python train.py --horizontal_flip=true --encoder_activation="squared_relu" --encoder_qk_norm=false --encoder_parallel_block=false --encoder_moe="expert_choice" --encoder_drop_path=0.1 --encoder_num_experts=4 --encoder_experts_per_token=2 --encoder_layers=12 --norm_pix_loss=true --decoder_layers=4 --lr=0.035 --steps=13600 --batch_size=64 --adamw_weight_decay_other_params=0.05
Rows from block 3 of the encoder of a small masked image model, named by matrix and row number. Rows with one number within an expert belong to one neuron, the router's apart. Each number is 500 + 50 x the weight over its row's rms, rounded and kept within 0 to 999. All counts start at 0. Numbers have three digits each.
Before each expert's rows are labels from the 100 images, of 14976, where the router gives the expert most weight on average: "responds to" is what is common among them; "colour at peak" is the nearest of a few named colours to the mean colour under the peak. Only what is clearly more common there than usual is listed. The data: views of escape-time and Newton fractals.
# router: router (encoder.blocks.3.mlp.router.weight, 4x192, trained with AdamW), inputs 0-95
# up: expert up (encoder.blocks.3.mlp.up, 4x384x192), inputs 0-95
# down: expert down (encoder.blocks.3.mlp.down, 4x192x384, transposed), outputs 0-95

# expert 1
responds to: vivid; sine Julia set; Newton basins of five roots
colour at peak: grey
router.1:540521484464548560461456422497463420441502434482435495517456463535454535539507559606592408446492475502538553539536448458545559467502646466481543490477525449456480469503473472463516465521500611550495545545400489503474513516478519462538525529511577469498378517486424488479383489577397542539
up.3:427502454562465499496564512472470515525447559491505548538480433485468584512606437483566434504559456510480572505534524506520452480521457529528517401493532489525454531445438547515486537528469548463368444400475549509580575557460501539518517512530496399544572575525540462471534530532519515552
down.3:529584458498475500510553449507516539477527547503418536440534438482464522471537405393499468545493464493530440471477508580592527581416541508493406572447538455523443436468484417473471486496540509524608465588486511547537496591548494480555465542543589590476447499488442576497430444353463459523
up.4:446460470516458522518485484549463480429534542467465562440500506478521528548543461500461461482520555520498513447448518559492519472455499467495524393436536474468461529384611535533558526448602491467435382575475549598504574528585578529502551443565449549532462613424512485546567420524497589438
down.4:487448587495446455543428452478544545515586514481597526565507527440520555479505516471463459521490433535479517524490485449592488500546573482509534539538456505532437471463506463489506521581478470546480429483514435491483519475443435469435539585466429613560545419552474524536512548496513420520
up.5:487527533480509429523537502539520502499401494479400394539401370515533595495555516459505429455458478440427531501569520543432488524472455625545521513552475555462450495492458469420543512401533466504520508471515517499510485527481540448532535469688458539430505485539471544490495413479466513521
down.5:435566512415480441455493450405532427514493531484514467522531512530513415415465490559527425505451513474577413565558497442447508551451518396453495499499473585560492573448455465564466435513423537432446548525546424465533539513494425457441493650518467573473423494608511503460398568475564605470
up.6:533490484526513523564511571446498500447351532496542578532459501570563438553489489596452455562466453517526436447429536553568538530546501475432435416511471574565450537491480497461493484446536493499517436388584498577422571471489591454549564523482454489466545412508483481485484594496520493455
down.6:514510515464398383558616466518455528552481514479479498456433443492490538494612563518484469554573424517466561549463465469507503465528502479532568391533519488527476420435392543531529409435509527523549473565481474502462536564399544496442499454517528541490512540520561497428444527407440588488
up.7:547549526489549488570492581604495437447542515533496521468544452501481406519518471457521483524497366505496535509505442533608457553503469472447420477526527507497415555415446535547462447482517565472519630479552515450474438470505539540504565373507444559494567492425368514576486497555559539499
down.7:519598573517526521479473364475462438511478482497476442533531495404558479368453526383487441411494576478532499603500501451477506481456544503643450522458415469424543339488505468496521538574530456505388570493509488501490500470527441559516462500546485415479513513532570456500514458498533508524
up.8:527522506553551528394535448470566454478456501579510541598525534498403534479529580437498516537508567538530422526501453500568551583465420541583478459543538393520475477511442415497458543493412527459520509511517518483523453548562457544532465427498533479543393438499511362463530514470507501429
down.8:483552483456562560497518467552480498464536450432425514475424496529593499462539477560469434491543449479393376484426461547497556472574479498578460555477417555544499486503558571512442427426455445452474515540498567431523595488434532486543555520499458486455531435550471465504493472586413542489
up.9:513551456517525465538483417443491474557495530587442456616626497539509438533531431561506532432475464565456563455537514554390483472611416612529598527430513561510506461518560411437436381588511472518458492481449470445452489489509590440499458482524435492521525513493445491517520513492414561455
down.9:469484543455508519520512536570526596503520478465634490486514457542524440476478550390485478526529569510527505541464483471567560536434549557543437409440528490455436491443557636534505528381488451505485498482555535484395571582529478524456427550483430547485535564536507463534418542586482477588

# expert 0
responds to: grey; Mandelbrot set
colour at peak: black
router.0:494497528462482492554466436571592492539468516457553556506498561466568538511583612490455461465490522551557502452448518459481539539496431524490420516507465505423509538487500463443570488531489508548445441560542549405455551574538472520466473564533519544407529457599506521440502495479549435542
up.3:492438413494400556446510475485589531588466504464457530471536596528485546524527508534536503564517468555519575544555441412500497517449446556547495476575521605417488510509521402463461435469433494490412400475482476533545448445559451528477494495503448567579484429436495459527434553513561548474
down.3:541463529461497490436608569513476548532510566471532558493435481447501495517534528497425469507542415506494514497572405528591473445549507503479395581454458470545574484550580454449553573516443507590334585520487482499595551579465530515439468465562427476558500442477502478457497516502541536575
up.4:439506464522423604541490432596544473530603523510446542483596423431476496587526470487457553568563462487469516489454507443451482516451497480457606572448503547437545482465519499505500490550556471524539463476629543444451401563576450580549515473559494521527437557528531479523577555477519506441
down.4:456481547493422545540567462509573561576541495556522498473504491565515498441494483568531484529414419450589459505557532408348417473479578509489558472486499520477411503545491498594478521439455563507529540481457504460546501502516634609530454438487462504443486567447546529534504515492496425419
up.5:511540566443611472437543400564529498508606508486541529542566500565503472594479482465489473465571478474497488516404443552443427500516520519517563460516435520511679469487455483582467516510480546509503442567557512429497529540507537434456463483384504481503559474513482444517550505509539505476
down.5:478459509396425464550500525447491399455556431594431492611489448450563470505542483524457522508486529468517576500506446512570515515539550480571514524520517551585419435494535454542544544602461461454455416560458468480458502464546519547570514488549555496561460510447462600611507443504478505527
up.6:491518566508493563517532484573495521586554631524474502491452541544458522475452502508472475387579474536596493508509514549507600443556417452494402470574505518445459484526517490469507530520524501444462538383526373491472512466527474448553554554434548490531481559514534368519443399527528477427
down.6:479441475558417473474483525472496491521487521535480566513565502484455427537549436511408504472521499529456463475458483541443525483462630540480623464506532530584536427525474521545537465501507496592438504530447531536530524476480373593546538504468516512610545563404557515524418586338511467482
up.7:516519545487461607498555512468492507371380488507460494565416528501429521529445443498497497445540535523437578488480468513508541441520470565428507513546543442487439475515578460565462527543547479590438425539590589453517490418468488501563546625509533412469392489596562501446554579513395422549
down.7:522509472561599504435480565464540426502489494487524383606542529477532556442502441456505508526510527627483583508487416357558531485524561501457550492415444584477482443533489533535377550461464520503511455409606482479536512475489446504488448512454484586485509534481475509536473542533523562491
up.8:446468427540485542530442535513531506502537487633389609493594482530469545538454482477475387424409515545472432520513475443522554615503442542463495561515531398484491508565566546498482445452492572468492439468555479477518592480490490555486541566478502607460558520566489430601500497579503420473
down.8:499480480446459559446502564481513444549514442431495459488473502474480490540475494493570557474526497510497623527433586490439502364514534544495594513426447581467461464444478547506445507405500569639478490549498453466537547613540391547582463480548522421553522475521485546532498477508585502600
up.9:508537523510412534560475584494474553581512540459505590663418536514493518563504479532573560430465515573468462542564455496464511452382523523521618573513501420504480431511450508513535474589454446506531498566466517520546541495509624541522468396578464438499438431482505527473523495477484458468
down.9:414493504541583556378495459517484463395485507506480448465570486403446459583526563577509494495578499550453513611526533551583398418481505513532474450465465550493532463409512482500578494507381521498541479479530499566439511483534540455479567383509534484457444542521468515368528440445442513479

# expert 2
responds to: vivid; burning ship
colour at peak: black
router.2:503547553512510501471561613486513478533506551502581502500506459469556473463505433471540545515498535545534437546455563577373474587476509440415533457582593537434448554514494405573555447441543427399486542487474453498523408479551446475476385562583572443481489464450536544505492461497531513508
up.3:494509456485459568514466555474425503584644518519482516553541537513509507523513469570542504383559464443517549388561533532575500502523437497466489443427529476512507522472531466453435537581507494528469493468503557616330446591504509523451549481485598572540477561469491396485490523532547509473
down.3:531490532484492529484506569477533472580423507455496511547511495533464433605387495483369404476461588493539464589489491543472416479461440498554486429583538425471462545451564434537540445432471538495499381547497532445490491537504476524508479585526477470459532506470491516439428511480553569496
up.4:501491560511504549523510570513529448440574512488505583409555503511436530520507440442536395510485449491385396584488573526457409491454536429398584428558511467526450518408455396475471495520461468448530580507533534445547485502473463539474488421549479494436474579499454528561538481505549532484
down.4:403505606462548526412483418501475505480617496403488496531462428555422462454537469524455527442411582544416549513559483494466545417538489499539421524473531437432514549413467520521552531495478551494540535522588556553492570450494590561578449500486510548487540527590566378439517442520484485469
up.5:511423524485490498520539519393495566545446412594500556531508495540496567397485413490498393517437479399498517459579377485440460450515425522475502516469432566523520507609449484550483473422555410530545558492523547495473431542460522481477522530500528523485629511505629465492513536430437540490
down.5:544446579396607520534589431545486487560559551508558491535449570489514499462431541566459497477434568489435396579418496563503526487477567480576505560511502589517440540456517445459438517538497578460529507500482474491404489493530528507586576553527440536554420515513483474507516533551465384507
up.6:492484531504489514479493432418509471491571522477538546519544526511515577487606486500439526503586546525448434489513458475585499495519467503538544512525511492512586548484560431584509534517616548409499541452515508464635444464457546512539521517499498484488444529412503490493571488443617514491
down.6:586501584469578553470587467566470454485497517530514493517556552535478443545391464535509529463529462555451503447525471602524437478451579487575554467498423423582444425570558537414470494530547447446491550502542544531405556498515492412580435552608514507446477571557519518400443519532503468539
up.7:388468604502431515506495442501537544444443621552505557572539498438530479501500560454529515555452570444505480474492578534569446522495503537532481463524482529542443461499522524544501432406518485502464467546483464526542508616560485539528478466534491522508481509509445461537474456456576512460
down.7:562568369538482469472460529498474528505600480438504508533440503502423389413466442543406532579464536466578506499566613388398535588417458550515465521524542474405497473533603512623468508528525537500478527488471513515494550500486531448468499538517494502496576509555556486413484520572574588409
up.8:509462464535464543474471468531490529430464532538555472504493482525487438425538465389493502558505499491476486495457485509574506608536572536485518490562456447524492401598518521530509491545477478465530513491453515342587596435446582485536553404506520514509576561468502587480415545531552436663
down.8:504609457500384498508547515422512392526459519534467580506457465391556506531461496523534405504433536372489501569522397516517524399436545541580490509469492517434468450508521498520500498569532506463574529504407516535445507545517549514459459516431526459535434471546444529496559426523507565435
up.9:543527509491470543538511556517464562533468540457489530568490503436540493581513475504464523469566480501442608413561462537503544410561453455594566435503538566512529573518515463501486510553563586392527495493474476504471501504502593502568528541493605611487519533520542391417528463649387569545
down.9:510435530491475551469553484483543510509442432464432536449452417543442508497568463492435547509517594505510456442444466529521476519428421542555528479530464519487461515436478551500538486419467529549440550464587492464450461522521422510396475461469498510476529493515452547542461491618536556496

# expert 3
responds to: warm; cubic Julia set; Julia set
colour at peak: brown
router.3:490468444551569570497570505505466513425549466537458556511477478486489451420430498473487536453428586444418521479467489483554519509478520561585511449418552466600449448558531564564527458505485532508515594473482491550559496443467545445549575467446482536550534543422499489551597471425502507554
up.3:440595449486565429592491477451509518509456458441580431459530478466410472448534462466531515498484482399448463458484460470506608463498499544455426471593514565436587510486610440530499541539473540574528584471440558450479452530440467533536504581448434502536449465546405522460491515483457442536
down.3:645504455428454430492545484509492560463465518519584607474514479497535470580503530546409513497536600446486502510521461464480490470520557542518440463500528465428484411507526553543487529514467517438445562518431451547527509491477550414617479397559613507441444597469492504480498415557558548481
up.4:484456576545465474535420478543499505531497538550401546544459551464504489506485523542439519480501542508581495392585498474544575429440431553522544526456542432525482472501556461507513484433642462556521479477517508505427483613439458486400468534515528571500473554341466523535518534472469559458
down.4:384505546529488430476563496543560471501483584451565486514537454416522483495395525545551479542487500460512523445489555517502488599490460447407411463600544486475544490539415430493473392524386564495579436545440589546552536545552557437527433430485505551437428519485516564561551391513483436497
up.5:520500391554451524490509533413593552433450458524481509502407542440504561462415575442475461506525506543431457449568552495504512527563567535496474531482496495448569433491503607540454499437496575522460472462551438458504437479467487552478467478505446532621374426473463489496630505527471535495
down.5:541539470537541460543500482522427533437535527523574500542487533466512446472472595525552431560539590459502438465495391498498538548510455532480569416500604519518517480433608451494442510471530446533475524468437490508439633542534576428522453496457430512470549527480499423471564420469435510428
up.6:488565474469497557442490576480466503492444515452507479566590434536500519559522567485527513528525506421517568476504473454476348486477516538533471569519562460500589521460477463568407420609470543471535545583442456516473401573476439427381454466508544491396494489470474429525513572550575533494
down.6:534471518472542452509449512487498479559497530525496503520485522500554567478577480489504486432590471535448504423430472543519469507581442411616503453561446530543453568587486609481495456458503481524520446488585543491487501481481520532561530496477526453470518448483397450455467467513379528427
up.7:450512424536562508536419490462485501506470480510513503483496576546570596469498513587461523530475522562470563610487539440545554477524498499579465448520529413532453587523510476540511507493534496542503507434523586511572569485479500460516560536494557477484558489426562484539500411466530587525
down.7:444457465346501447480488470560502583562515479510529487527515567538449484545469522452506541487479525449434533541539533490504525582547514502544553510529485459460534444523524582513520458469514390498530451591557523454571492517486458482446384475530474484520342451487509518493539499529507553569
up.8:523507461474470562498496566588529458412517501514522551486427507485484559514528477445438521564500479568469378517539500486543433436547581453535479443570595539485550468502578572396510504518501468492501555559584547537476502532525448511444609523506551475439407558442545564493501458523478504542
down.8:501469494452444455437490412553524453486460436534473466409514453454468521465437569535574516573534532516409588477541484518441511518446442445572451524443388451554471435432489516493575535478486522505516496455523489443465543555589573540502466458498394536643500528612482477491473476512416405495
up.9:450542505453441565530524539492532470398556417443541576466517451496464502491504545560533436558498531500405500497490489492516536526497496551490489559469599579594608459430547474485535496462525434483530507449524535434580554494543466489478563457499555479427579511494521413454526534424486507459
down.9:457511497480506509522429543463438463500561611582529500503521498517401413496395456476507488448449478619519504523401517463617418614484501464501547462542604463427545518445502448494506462462415493461615515493457422465476506519588543445423533515493594548546508504528506430474501419562425538541